config.toml
dataset = "short English words printed on busy colour backdrops"
train_examples = 90422
targets = ["ink"]
num_classes = 12
parallel_block = true
residual_init = "scaled_by_depth"
muon_scale = "spectral"
cautious_weight_decay = true
epochs = 58.6
Rows from block 3 of a small image embedding model, named by matrix and row number. Rows with one number belong to one neuron. Each number is 500 + 40 x the weight over its row's rms, rounded and kept within 0 to 999. All counts start at 0. Numbers have three digits each. After the name is the row's rms in percent of the matrix's.
Before each neuron's rows are labels from the 100 images, of 14848, where the neuron reaches its highest value: "responds to" is what is common among them. Only what is clearly more common there than usual is listed. The data: short English words printed on busy colour backdrops.
# fc1: MLP up (model.blocks.3.mlp.fc1.weight, 576x192), inputs 0-191
# fc2: MLP down (model.blocks.3.mlp.fc2.weight, 192x576, transposed), outputs 0-191

responds to: white ink
fc1.532 144:384477477476521520499511528454552476485433417567509490478483541463557502507520565545511531460458563518517519499435520488475536439501531495469440527516539487458521505490533514462436581496488451557502533411492516452515536547508430521482526513499524494495482460569493498506503484499510486512486459494512463445527521513423512551508465504518476537480436414487457516530489495535446578503447506518443509491486415565433566493499530456499497378509416535519509522591408562470473453485526504476518522436455538543474527500450573423522486494506531462422498473550488515511502508517490415562
fc2.532 152:548421474458471490484489435491466537530489548526425460431457528473505426489551472465460475522472465476527488440517466457466461582536435526476499527523434514535494478530476556425441539563450528540463487521461426531444510468547513439497486485414518476457534471486444509553480510584480521496499450604535470475439560521498514566512513549541448560497537533439511492471473564531587447504540493472445480522482511485531517452511481492508483535487544538462534436407472520485495482425523430511464470450496458501477464505389441414500553525516504505500546514495489494513512485537444518495

responds to: brown ink
fc1.422 053:505518472497529415503541541477461455466503459575577466442494515500524459491532426493423468474451484498483504461488513494480498438544551476429515460480513468460496440473448506496464560458589459497429505536539500469470514466497436569488550539567586530453481464491458461464481512537465518476520540516528504424494508458504572452527468604519484416586458509458519502520465485494525528448465512521467483572498545516538552465529502455440478415464453522518479523541559456544570461507460499466534549576498526547484528454533490474480453510451430524498535483439409481476512508467475563522
fc2.422 060:538541494525510497505479521480446491466401492529481525507604569542432505493468505491432482493517515551478516479565475425513510487493545503495528598506509548529504497508526511469492551476476512551521400509509424548451531478490512478495492471433498544491473447511557479488502530459537463554496499491604453488453505520493485551518452578525480526497553615585503465531460622453529460504549465502465525512463466439517499491509535538486517562580430485428607492420530445505408487475450522510477496518511462510493539437461473522508534484489545509500530514553454493491480508436496495466

responds to: orange ink; purple ink
fc1.421 136:458568474542517519491557482469487481500477565543487462473441477561575521539453510466487466505511431494514553497526457489474455468431437468522523429509473478555526493557492490543536474520475520442513523513515443513493547504569515527589531450542498457463530427568564564513474530459467509514493584533534507537513470511533492527475517507477477480492512463487538504536496461499569416483553506506519537464448532513578507466419503425494442468458504410519378468513503438434475505501496485385476435519560491477507448495516522509504548520514444376471534490506530509500520488506480413466
fc2.421 128:442476506591483470545487494473500503466534440421503548538436539542501460532500460517561550455496545494530480531480519549487491485518460515465492412539467615392505481485497528527451593386468468522548451515526515532563505553552462596435499508465535472496476519519523449580459608503491539554458503488448512476521520545556455486503516532494536458446457523570533457493501550523529503524488531479470518463527511494550516545583510468544460533483474508491485512459506500508438458474495568633487492518525511527469562497509568510469498485503473495507487456545501547464482458496507545526

responds to: orange ink; pink ink
fc1.294 063:476479536517537442493472501425579477517455513451516443563512535449477500434431468558482485454590494482421480533502533468546490493483484423562507482559533535537505430545492435474516464486544549510497475449513475386542498446515534481536477508515506473462493450490542508512556462557501406495484460533517525498424491491463487501489449481499487495542481512448507487422458519492516571448558498550456515534452513532476518478552541531447443537500582506484445543510506530457429459549478494533482574482489560546528566532457422459438512471490571488480454474553443531512485469498591525470
fc2.294 064:469540459529546574526488493490517503493471558516431502470546514485540516476480513460486498453510544500459444506508528464488469464591538469462537533469433505477544482490380495526464527506475412577548508443525541512475447526516527503480498449526569438418523553492450491452483549445495425482446470525450529540505507463533482449455461527490483607466475477463523514580457520436490560477464521526490511504578458440535408501456521536546508485507503498521497474395448491459566477479490491611512573516467433532459529517489471506485491516477496466499512497553490518406487433468476476463

responds to: bold; brown ink
fc1.399 127:525510504451516515544535485519459524508469494499447489586450419493488402435506441484464537464534517457467483554559509453458510485552522464530509476497571484599444507500456559497467462471552528554490493539504437417475537514520503509466524425502578511535539522543476461511495520463481453469514452492532491531459471449552481429481459454419496538540517516511500515567463415485529497442451556544406508475484546489442515458424502553537519524481502535449532517503514493469524560482533536509434474407509461508476456493536491531455532442486516466510453367495441519443527488493477496445
fc2.399 130:403495502473511534492439499510488536473479524440494561474558558497529547499517497519533446540589514539513552533501532436617502465418407445441459442451498545547505459453446520532536517476432492505567499475501466487500550485472465492520545522485453490537498549493432416489576433532487477455500568498518466439475468561499475430467475476477513544478531439515490527496518494481494549488554509539551545514478463489491387534510449471485563536497481535491441508544546518540559455491538489460506497504504497516512488528516525398581510575508502454520542561441486464541544516472557489526

responds to: red ink
fc1.418 099:422511485519469543559541517489515461420548506451477541550549470507498437542539472499470507593493493446506516415523530531434521533470543403545509393484539505518482500434464532482563509484496570393557457523485487481459536489475503511606473546479455474514538504513501497402437421545452492390464483485552534481470488511535548515439443520484551482496508535471510489523503448504495546507499494481508473529483521451510454533473468516432498544558489553458513454479497479460471515451451448415482522519502514545526433518485513565485489458579476471544502503509453450489544531552468532477
fc2.418 095:460520504500546516489560443556556525507516531535490444473479497480526457474503550566475527477473501599515562512485569524484481445493463523543494526516499446415532513469472490516542490492507480547491535470520493527477458532511455497496546594524521447500491438403466475471528454468446543579491524524444491556488505456514434507429555541423477479481512483510481503513450435378490479451489583555552568422527457510535476544566467544506539444477531474516509545514507498459490550503505507437545518505507487468526388546517503516544532519480540477549528618514466458504503545508411474493

responds to: yellow ink
fc1.387 106:519411529427579592392549510434577567507443535487524482417475506538542508539556486563506518471508504507524519490524546506503467477508496531484487524421453479548533497497528510551480502501480522456513477437492530462525548483473479512581490498535517487507481525518534531456495478470457478482441479437562524475412595534507454495506555481485557468546499511476504480519499447465474534471436490507495458566545592453568483451503605562530582477522506503564543479612512504519485449459520486547463542477534503492487501459561463437450538450510550509499515526485479480515437493501504439508
fc2.387 109:511500380476572469538578493529490565465515471488464570492508532537506572444442454418496540520421494495448557511464437485471476507532486532496574551517483502464532496470503493532451469550482465461514427469454444477470426501479474504534480536515479559453457525510516463505470463511501466545515557492494465476587516444488509573470515453496487500537534490564508515363499457574516478503535501411445559548501440489402480517449427472468489501457489541487498547548477496508462509513485544468505498520478510482526510448477509514458445517481419515449521530508520451384538506483530515466

responds to: yellow ink
fc1.19 163:521478414527511406524541504464485488445461554432574424532530510497500541546482523471554531525477536572510450570465487517619466513547461477529426522543609530460526623532538480487515485487479549485458547426492533445521498498525503511490466450536527521437553526503495444512505515480534577480522552497507517472489493530484532534556518427528528460473519542518526527458592475383495494501505520511522513482501498457517440453511459501538560457550522515447441554496483440471499450465459456512478475527522478464532511510413515423518453481437472519528523479482516475547501448508521501464
fc2.19 148:452498451500483520527489493460511435518546508429489488389490402408554513453478421454520560543491516512478529574459455460440512517492516472471492589528506507503490449446424442519509456540549554462485530474554524529514492464436524477507496507531544407515422531489524457520504550497551562532474503505557520559560481481580494476557499423469492514462498514545485531448574502513449537480511439536469531476483474518479519438554427539544484511487511459513459491592530584517512475491463500488519473532570462514519584416500528499485531503568510477513479532506515516505497420546498510548

responds to: orange ink; yellow ink
fc1.59 147:458522479455508499492492470504484487506558489481525523483478493486552494489516539468554480554448455497545407488505560462494544431438463505443499528438511449474473559498480419528552479494466462464401470514493499476456515459458509507542483467526498484475467526455596507450495560474444471523518504578499490524428520512499452468475592529502519506577513517474477524562549475400412450543502462493529493505477477487446529521518503489480484421522571528495497419527508487513544470467586519543427543571502451433574504484529518509585509415458504521498504429464552429551467492563549492488
fc2.59 161:531462544450484454447464561497566459454439469514482471442521457466454538522528463488453448537548494515447489544523519460575465573555478471554540488529528508483484483456481490512470480537476492595534450514530426569475451510477551483493479491424612437487546504546505523570501522558489481541461549499485528555419494480538503566557461462509502604549523462498528562448516506568534527424467449486466466505538463495523503478423523538457424563459541514471451481506487490535449473518489443499508533472484535487515525502475446450526449547511513424463467488425546526441498457524515497470

responds to: bold; white ink; black ink
fc1.260 098:524559513500505477498521482414516478519470607484527427519475418502516533549532442531506458475515526474510514496483483448456488575460536523509498530537471487432559477536502532526514479449449478470550535507419469455567556503499538490445415501455479470565537459469546498430478435454516515449454471425470485507494536540452493535488515525480516551499537536540525489434461432523499452506455436466482504495473469519499537531506491527518523473512447413527525579527492560498476527447487499538427557548494505524547470465411550531590456503490363552491516509475487501423446501476522562491
fc2.260 104:471491531543512453372413508571484500471493510447484567461543516527515519504436497426465560455468486513487482515555446507472543463546549427511522513462495523513453501517482571555509469461494495500506498493531512488409504502472430493507535514472577525499500490554497532492513525450469499550433492517551533488459519494517456487437510491509517507443499453471552524407443496522568496496506504594474488447570451518490572473444415467524531480547499491585553531552437450431542481501493489498534537546495482524556584515506448482521514549467536506460543481564391491423472504458492450486

responds to: white ink
fc1.444 096:486558457451499518450395500542475475474500487516508461522511527442533490535500504507494521560496559511471506571526499442477517477468517471540421499505471423545485402404486453586540474522479556423524462508522447452497523489511498535465501522463431489492433418496561548578492500484501481534501533551499487528471472513405495529552532468470530505527496512508548452482564511537484408475557454483493520506462484569526461473524460492494480479462439581554550511506490473497422475454583552555536521497473570520475483495515518530489510444502498524493585541470526587415450497555521440489
fc2.444 103:566465495513470458428434443475478507536530481488468556523522422542559496495459481417456528510501485521455600466515481526436524498496482493426505494486541559544574512547602488573506554460467564465481417464429465496481434487556466530547473514520445508523447500535497533496498484521519523498493500520529525463462508546526516462513484517496442524499583419535469508527479534543502522539505471471512502482603520455488464532483491402494489616557437517442513523554547534492491432462546457501472509486501475454499543487523411492493482531477524523508486425458490542455491581525483577503

responds to: brown ink; teal ink
fc1.516 106:506447491412533549541480547497529459490545408529498501562425444495509546408529508558482457516508499468510502504472451509545514479466522462430528525517558469543484486508486583480444490504535483517545505493492530454481477501509506471478557520497464579560443581425501428576457474463478443479471550522490549499494557579504478509498424547561504550477530443476553446539468428444471521485520505443488524541496547519492555471409537514586506466444481553510516530494515510585526485511463554534522539437484471471454509492550482546510460511447438483506567434509504587486507548458511498504
fc2.516 097:564592430499478432499406434491473528544476539465525464495521536509498501436529534446455429465429490562565490487431514500547482521489439558520537491476516565427500437470477448517574466490537510497498544483538476446496552492454566503549412491461457503470503436517471511477471434521490485488523467463520463526482478467486489490497489535523483447505581509468495500480498489545506399476488541531436572435485508525511521554544508407497471508519520556519556533551478470439543513481431496429512540478498496514572493427538559542481573506471562505521527549445519482461464523492549562539

responds to: bold; orange ink
fc1.145 069:474536499536494517503427502464475502451455520495508482453528469507425518500468473495506454528513560532507550430506499471529512583492470549472496507476565502528436473484466469590474511529593525526552469508449494453520452449535451500546457511470490478493503557490526481453427388541450465451457508481510471520472524369458468546496529524503546519503505577586456518421508471561411467476458529498485523489435479504440477501529499516426488506439523494475506476548478506478467552505545502508492459544513501487440502502511494489460635487507565482449476524504417542476553410440480456492
fc2.145 079:462529502424498478523532474559517477528501449436483496469535453488510473482482485500522486483409464521570456466550455514481427513528552484470497524571416508507503426526431483459483497512426523549488528513492406531570464511547456477449530476487484537459558467511525548504545574467502535554526476428454504511525462449558562485521497532541465482462529440471516514457489611445465560479605560503458465509517463494531518481497571477481484536529477487487494549475482570491542508421498497518491488490488538550456458541485506474484463528540520458452544549410632474495423494498487518527

responds to: red ink
fc1.83 110:473507389415582492486503492547542526480562497486465516463417483514438554541499509503477436530512513531509544560458502434425464559465468520462529509508528474520508437514504458524521527524392468462456522520565477502515383499513467492539567471513423529493475513507557541513549544466522473412557530453470499532484503549495514472473533476523556453520548435403585492489472503502475492491544551483560511466428538491515489423440582540522473531533478518493481487517456499469482484516529497423497512424503457499507484471513512506514449426524558420472525517532475527461490531559456527523
fc2.83 106:512471568586459463466544518549497496488518544498531491458535462478462569523534507510534497522480495498510593551525605558526486517546469484480483485533570500493460547577548497482492476483449551484493498477540508480507453464576502528593520560500512559491441540445569521484509490492591518440468505495520498462522554523562548528451509516475522505544509533501509516495582545548450480508483399517512489501463498459545495528517496517556533506491542510431545500413524431491504503488489466539460473597436568436426454420420516552525484457550455514536419485502486543488472487456466464551

responds to: black ink
fc1.426 134:534448533435457485539525571483514475505513524502462517506564500519445545425525477505507503445512476481618486546522533474470519486537502547466541570550530501514547404488521497543422557489481516490462511474546438485523533490558518537537481456493535446498418519460469439450468456487496508440503390507477469525497489599474442509513487490468513607486486479497477454467465538483448552579498453453489579457511523486511458489530489454504449493614516549486406529505518490468527484559498433539550548534468449546545551453503547584472475509449548494506505534529530469498508492543509517516
fc2.426 148:532422467428554499448509548533564489535420503511508555508468524562506504504505491515529502494436444516524492479559400515478518622503513445555412478463525399397478510514464503510486548511571475536513591546498535498524567535526479435434501468529502462519494532532559532463523529509464503484480542514578502536494515507484519512489425537463502555499512503464442485494473507457483465479450518533447517513510548482543528528469509485509512534484534475499500549491483587484496475464574474522472517468484493507516457506490497418508381480505478389524483448474475451524541466441557428448

responds to: bold; white ink
fc1.438 096:520470447525524565472507471442453539493516520459473488419477532473575515509513500476483559463496542510479491425525489534558535375526533558447573540470437441452467512480487549513447553568544455520522502442531482492544534550517458515503527539468497489446457516559457562484500488467496432514539475496587473478472506514475514549555535479564466437497492452548484513522592439515480495523469490558519501527547468506471444471516526454502478474500446457511461481537480500526463441442437527507509529453479526435524539501476447377471502440552434504490503422469523523480400476487554459477
fc2.438 087:516439469475440525455507467503493553509506478450489484456587520571542481456523466520464480463512466482545534479483476472487523603545526540460543471481453478488498498459487473428443578448508494470431504576492501432504545445458487489477457495445417526480436489464462557500557529480471534445520392507514455558527502534485488501519527491512436514527463486520433523439450575552497548534518473506456486509468489523462479500498576484516484482447482494525474476506454537549402439531558512414506485558514435430452423493541482495483519474535520428536603512517498500438435518475538546511

responds to: purple ink
fc1.104 116:481528474556509542569502497412479504389526504489449550508466543499473529512484539518482467491510512552467492494562501490554528530539503498521496522496482460483502512513479486564479526469472559426435516438520503502516539480494487432644496516493432437487401465528550514456487543463526454440517551506511531521466530545542471554490433502470583476544551477523500498578563522430490435515486489465558518485510494456535472418502498431538567396481454472527448479583433484476530454503518558524505505483506525506500446488402474498454530512461463566542505519471546470511481488506556499442
fc2.104 124:449609536438519506525521461522572476465407473535511558496533483516517529477475519454488474531503497528502459580484454476440520488517531430505495566502531491494557635462530445441464532543480518564484561479489441492491451460536470520554460507502535548573552457541501497484497499429491571493529489485468459562504506505438443552543534494515557505458467501441448499514508437485463486548563504547459497573518484513505512545525480494478539528496522468492546487480569492540476454546478525548471475602482471556518516480496470498490510449430443486450513362497527495509507494463548435554

responds to: bold; black ink
fc1.574 092:518507494493477471459515451482448468525503526513394529476465504512430539525487501515543468547450563466532502454485502449488493490498486452474554509534489458459518489457520444449460449513511513433493416505437494502523508556459487368481421487548456478392486438580531514447536509535504472506424545475467474485456559494457484514435508494425508555521484491543528459532464549465505474470544508528433504532446517401507456541488459484574428539520490546435524466426478503478442496486489504473528505556459498469517489520467482522475504405523516400472493557478506459486432516460457470438
fc2.574 110:534593502461537548554532479489453557479526522530473426485540445588520470480489537505432487522541518429526526556544479478552513483534492407506536473437469435500486546434465557506441470479433506543522502479489463526470446554532526475462528488476539455520509435466447427446508522493482470408491592513524569493463503414479466518506535520526540534461560485462472458507453506495530524546498515568497501437522521491507564537516532507492465432515572506482538520478501436482481436492493530591432548523514460523484396543490499554497540553404463493480481466478527485510461526467556532498

responds to: black ink; bold
fc1.103 121:518545503507550514509503528612486488502483477557480508472478462469492474479491525529502557520478415429473496474460453481442466445467523471487598502479544465511592476490557480476487494472451432460472452541442532482426535547546495524433542488532490446466472490447481488517491522524526512349394510491501546502502493503445490504508537466493490482561531605537506497563451414473461526575527507484438512511452583478520515541418485459532483575519507456527494494510532553465478479529466493442447530483527513439475490529503433441445537496537559490456485449500451478502468498446483476497
fc2.103 124:527421519500536558572502481547521545485536575405439487488511501579429559480525511466503504479495542541522490489465574555476504563493504485485544487497537492467503484521495532496538508460490512485509510501516443528529496556452576466521523483554477491475487511439544580428434550535482489450575495501576451504553534496483440519474513524493535393519484474440460466474503506561440448503469435516540485434508476500467488561574564508464522508482554480514561532468510507559528455490456513492487503497485511569489523492583517505549566532609510483569533501428458475434545533603488498499

responds to: yellow ink
fc1.526 091:503503494542503483584462514463532475482501504530476480509465486543495430482492469525537433528509463563487481519485548512597510528479441517470428447494514549516509534475492408491513520477513531446542509497477502484513479469541506476579530494456496430504500472505524473462615472485515483490439526541526446517523444451474475423529524452468481435541593495532405566439507509441461519559585544443520479520393507509546466528501500471493453534505551440537464533599637553517449486522462505493498535530514503518462437479470444521533518501514474463554564547521487496509454473523497495435
fc2.526 080:486550498506473498538447473546501477514454554465515532458492447450534479409468514479556464475536554482514460485513492496449501471567524511501486470464493496502501506477580485497453455579467495506541473430511470502552464415534439616531537462536434487447534427580553496495461489533498524522468595471524459495508483513524485493546486555470446437468477497498528465565532566436472461504447490551484551550503413542501487463473556514469504449459525358514456508492533534501522490395526537544519536467506617566476500510490482522504522486507500515484503457473512477501490516537462478595

responds to: brown ink
fc1.117 132:472542482485436497453508505530474540487426456567496508539449556547417494540533504457466521555583439562468438525505568503549487533470535544532511475547502523488548473584519527518497563466540459446432494514463482419452424451459513471549525459566494505593501533481488489511499589508484529509496504450390480466447547491492499458577483524479575431520546534531534587507545489488514513505532540444542478492437492484548500516517578520450469504510455480427456467517496477498566540527524463497490502544474485437456434505459459480513502485569456466532511468440424483502487470479481480476
fc2.117 138:512551503475504460426403477519514479472501498557483454490496506500474541460535471586517525482450480504504459441539498500479418462508590494512590481469517507564516461522466531469584462508487500518529442547486452465560444489480523507474477523501541454475453449500588497469537505491562457408470484510496496540451512514513434519519451577489458465507498467471531505510457463430468464434499438495412497473450550485502547465536545501493450450538521422465538557531517577524510518424564522538494520525489479417493504513530533508508601552499437508499512553531580533515457448480493517408

responds to: bold; black ink; white ink
fc1.217 133:541551558521517534589506453475502535544506574494515477538477509573516493538487510486508519552459505515482511548502530521521471453510501493535521517474530550490524469540497447536526536450447459539473523521485410482461548530481564530524519507483465499462441437433502425466493462531459457465533531542539482420417494454503473574507494468528495497510458536472541534526460549540594485470482607426445470553561534515513523560512464513474494533564502519487510542489450496533472448540441431575484510458422424498484472480525468514524404579480561428491380519534486488462503516482523526507
fc2.217 111:474516520491509496539486528477538411459528475550457538462504553473553468562469453501487518554554463531548475549484486547458506528448560534466505465500566481470538524477535469447491530530548455507490568507507538419549464556454468517510571464536527507476435557457513508565501504463434515476446508430476530523536514471514445455444445578474571536509470476444552582518475553528535492534480522530449519556548525466543462560444446486507478550480637497490476515580462539462548556499506474508535475506503465431551498477481509538465433524469451613544461516527474481474503526521531530510

responds to: white ink
fc1.68 057:400470507535502409497474493513502477515441497427524499507464453492485491494473466520514452423553548510460548553535523525486504477499466528492428490519488433513510481434397493456488528509505538485605444510486501495495440565445566513554488484504535438467500534500534526493501524509466460461463526463464429480447474541535468487534449512493581528499588520507527509498518528467486538439454489475517481589451460517478450423509450449563492469413537472514548461495497424496513494507476494526559513514476552452478490436456563495489501463447556474573541463589590550486505503420498457522
fc2.68 071:482529454536552545526503494441523485465527490465427507503630507501469514516644479481503518541441511531459488430437527512493501558542490537562533552513517526498560526528513462454546513544471543424448432434500425529479424549466505488466466509486517574483548461492457474518474490455508439542469501514522493532516545497471518475532506534482527541456537558603540449466502502613488465499533433449525495462539534507578559552480504510523518522459498542469551499451395515540484499498510533472499502500426455512490477517515499488539474488444516442515564414498487529536531512467486496442

responds to: brown ink; bold
fc1.29 090:547446507448480527479502550548558477456509520516511505541492542434505502539555400489469494561519510494506437556606498493479501491453498506553436486519474469522531480510487509483470553467469523414491512461552473424507461523489501496558480450530516501465526450501499525512493438467533499508506473547427495468523507436506486558477529417533541479595394471521515520584483541472463458488564531516511478469455478511546552451476526552535456544503509548499474506456482479538533411521559559524511508508460580471481468451540547596456383463473493519529523440428466485481527520545473565540
fc2.29 100:524579468450362487512490516518516550507509533467576502566464507557499463594486452474550443497526529499546439499557519474602544512503513506464470465540506502528570503588518538519496488537482556554514588513466525518481487494517457559541495542527444521505511504488479443468509412545497524499492620557565508428546477515528536455433506521517457491501535504513521515581544549494509476567544491496520548498490479485536517475522535516534515539497498541463518520574575510472483509488487464478478421527536540521463526484420501509527443517475453494571468492427517459498509521548436501412

responds to: brown ink; grey ink
fc1.45 146:534586489468494454494461441469522520496560507550524470515443514475470481521514473429500490494460511490503491466494452487559526470480505486560541492441508508462527648498480503521475432494491563506534504489589409525427435474473471460395429476456565542511540457617508458512500536494481559516545456460480518492489516556563505501504575521500426497497537472508506483495568542420576459534432476441488521442482509567417508479474490515491493584502477504510507506492449491506537471495500463481536509492514482451498453513536494547433531547471501538481551560456485421501463529449444485496
fc2.45 155:476459441600533476468498491498541461471555491542479469486485478540530540508438489456511471431503525529569456506561471538521438563499528483489465484415513442585526503604436500548524531472510536473434448502491614462514565474469532451534530442524539522515512508470571545520531510500522499463557481447465456537464546469489539492552513445502463469496511506461528496531570469487505480452507547422493477470524490454533565497558570581484510422477481468476439481477490435451479533496570411490520530460443488577529507523508466527517470451434501472503508458479468560538549458462511525535

responds to: purple ink
fc1.454 122:537573553482485535533544538489481506424427521508461464505454538481535461550460523489501481493541437457546462448514493519457507510494548556490593509513551595500481515457545525577508460494458587488429518479426457556438547505534574517551471540517482518543483428412558429532522517486499573513479521550542469512588502518541474509450433481453547507510454569577564514438451559507485488423553554513498474495486465531528458476520457498509505472443458463476482541528509546510475520480559576519517515528450445520493500520506526552465483480495480498519538504430520474512438500509569444530
fc2.454 129:561489511572518545430508555534522417550478500506542581490468454457459512504488517580440458475535522457510456503497565522516540507429514480458531478494523459450458469589504476516530521459561511533448506501494531483496459572458486442521488489528477508526513502518519441527548540519469483493434515545509536452546484484455560460495560556492510459520554442485426390463474480553465449483502492496630444500505482511528434536501512438477475491464453507543509410557548573493494487486456498496471551454487587539492515499511449474470450451476460506544469518522456499517504424491480546603

responds to: brown ink; bold
fc1.493 075:497477506445537460495455554474497538544531507535540449463490476575458484534514482512483471484502433531486485508546483461548505460477599476448467489465428484587534464574477536452494493443559537502428524533402525395537452408529496469556529440559504547439449488467543499450521491493429439476489480473503527507505467483519436516540438529469509464549521490462500455537489479494539452563501553487439495505441455479519564452548553442512471496520442498460489430552524523507526492504468567505501526447495508485425461483504471532530548436541453513512521411469466519556507440446442535498
fc2.493 074:557527501449505407451521489554467492498520477515493487480517442515513522421524537549558484455556417511504454500543505465523464426499537478455529502550467489572506474482537537479518488483449502557465474483467542461530551452530500518487437486444569581546569513540547485495569438541509486493420539455473484468422499507516510535589405613530421489556567548452436416500538483496518463471470490536494557509508585536482521517494536481475485435519450560454483472491541540532559463512548499503460501504531512536480505521487549524474475499483458480474546527561532460441547500472456489444

responds to: brown ink
fc1.495 059:510482382429512555526487505471498480483489524481502464418505482468556461577497478516483477470474472485522479457499515472466486538571501533455469491556601465552479497506504584586473539548474459535539468512459426451494518471517496471488363424504502528494518501511509532520516517486469491532529475505537493455473423469508425538435519454519492534486520493504536504647485437516465509441480551437501495454505447501480548524464591494467486463523519548506508528561434468495505501454473478509490481517458546528450493521602528563572480407516511493461506431495488453493537459492527482508
fc2.495 059:477580494483510450568526550539612522511503480438554499534496499505516491442439517507461526547569578506500468502538535546493493436484428476419523483515507523509535408474486504420461511511492526439476509507401527515569509525529430519498503445526509515455521461535525459461398488484519532478497503507538527549446436503502570494476423502507514441454526486481478502446527519452485469514487456452526498550538529439460527554529524473557525535479516518572485510511532469460527512502501398541542493478503463496426516528427541558469466481496590497490399549517503454506474471583451493550

responds to: black ink
fc1.165 134:468490523466493445475505430470477463405549502430507445567531510493447446537486489531456496503454485471517435571501466546548513475499513448507573502414482545486526477509498535515519509425447533501507536476490466479451532407559506490450481508509543517486385499512451568444515529499478481498489510555520468557452488536516465516494534516550469511505515441557420457555530581435466540467504483436533548493512368525428428474509494487497421470509485523465543454569483471480496548570523485499463432500492524478505521465510507475444440444515489557416523484522538525480466530467498487443
fc2.165 121:541563460489468489563423593499525524531508489482507536505549539492483426480633552455491510415531438469518512448498488553532539575496514490571503454471456509498496501484492532443614511549477480487483497528436461509560455442469490507411491426530502467503521524497518509513517481446482481525525512561567530522524531466561576483500500483497502430441490497507471416524482492494446426500485417523576476541510513536429507502519502512505576542498526522487457473546455487497524444551420486527522519511423535465456475453498462510532499537415550533522470475472489468484544554578505477508

responds to: bold; brown ink
fc1.502 131:530493595457558491493545556528526460411447526523580525511497500503428468422519521528502465536463533530468480529442551492475456554529537519488469521486578460505539504553507479501515465538482484505544531477565458538535409537457524526501529498478465572533535438533478434513446562488430522527499522492514456514480527469439430523500556430496565487511479547469549579503601592521525469525587440531448520486563514501430524526468517392548508496533499509472528470488506490456506507508497540507506478453559510426490534498535495494482453464536547449492572547490514500490547522445481432482
fc2.502 117:507525413492507513523475489422551580524436463445473500533428505527549528476528544431458432495523564464499421513474484545482487491473467489529501505497537541484498540493525521461494544502461444446518503430520551420474514546542489521449529545481501532501462533493501524568533436471525535427489552463443539533480515430512497543439475536492537545572422492539552510517520515484503456585441575468602485475534516524530425502492513483500530450493428554520614518537477485528464476512415495459482527500458469474541427581483534476541462547487486522470464488441432542512511471498507528548

responds to: white ink
fc1.338 095:444439497485516481535459544440427527510542499513453487528531541506501485473534493499468563453604509477523509527536562517497547524434542571559486490492481526561527491482466472533548429512476534494567472409496506452480518480464509573501474506485521492489464510524558480427479507456478444510510532435514500509521448523525526530490488538461584439527471476553542403468571530498534469420476489508547479493543473496457464484419475438519594513491468487525528540483461489461384491456506534523565466517462577475542503406510488523441519497507494565502549498545618536499494451559511495510
fc2.338 099:550611501548469577476450553558512542436482464443496540512537479515552527626521512494525509461487478557508546488528524467479487460507441549495530558537519449463572518498560533480486521555515568414492444481538492463492506538493487468527467515511479552546531476536469535479499485481501512490549445434502447453502501518492504488483486525518516534481548526552488473525470506494486493501456445437570495554535506512594563464474469481502474540602525504453581535495476498532437553516473537507472536468462387543518517443549450463542418480434559419467486495550469514550440488488511532522

responds to: black ink
fc1.375 102:508500595441517534442495516483468497455527461493513484436495564544514496477429469491507477519455506474537552539513533487418485528463619526544436552495587480442528452556534491481470524506511590554470540558498455466534502469452526506517425458551437440478477505474535536495501480482499498486471563438506471453510540515443494483511540492479548444458487548485444562505559506517515555491552503503475498514584477424583489474523506505541400514614483484500483513567573502435483462499440489558519525540512491500519488445491584563502502548531508543485497510462527524549494536486520421482
fc2.375 101:589469462473458491508498490552500496556446517450414489569486552507508470543447422486480519512484494527432458481568468555459398536446495517490454518448459494530527472511441525512526532476522533452533569474479494488501493550444544461453496486481498421450464551553509499457471503545417509449497580475554556512515499471505377477500462480569547507506480535478496492443467541471522490569536485462552467435507520453455532498514414471520574453478531523521449518523518550468551526500519433514514471469527515519534513503494548460473469574575453576460459474497505475468534554456533463437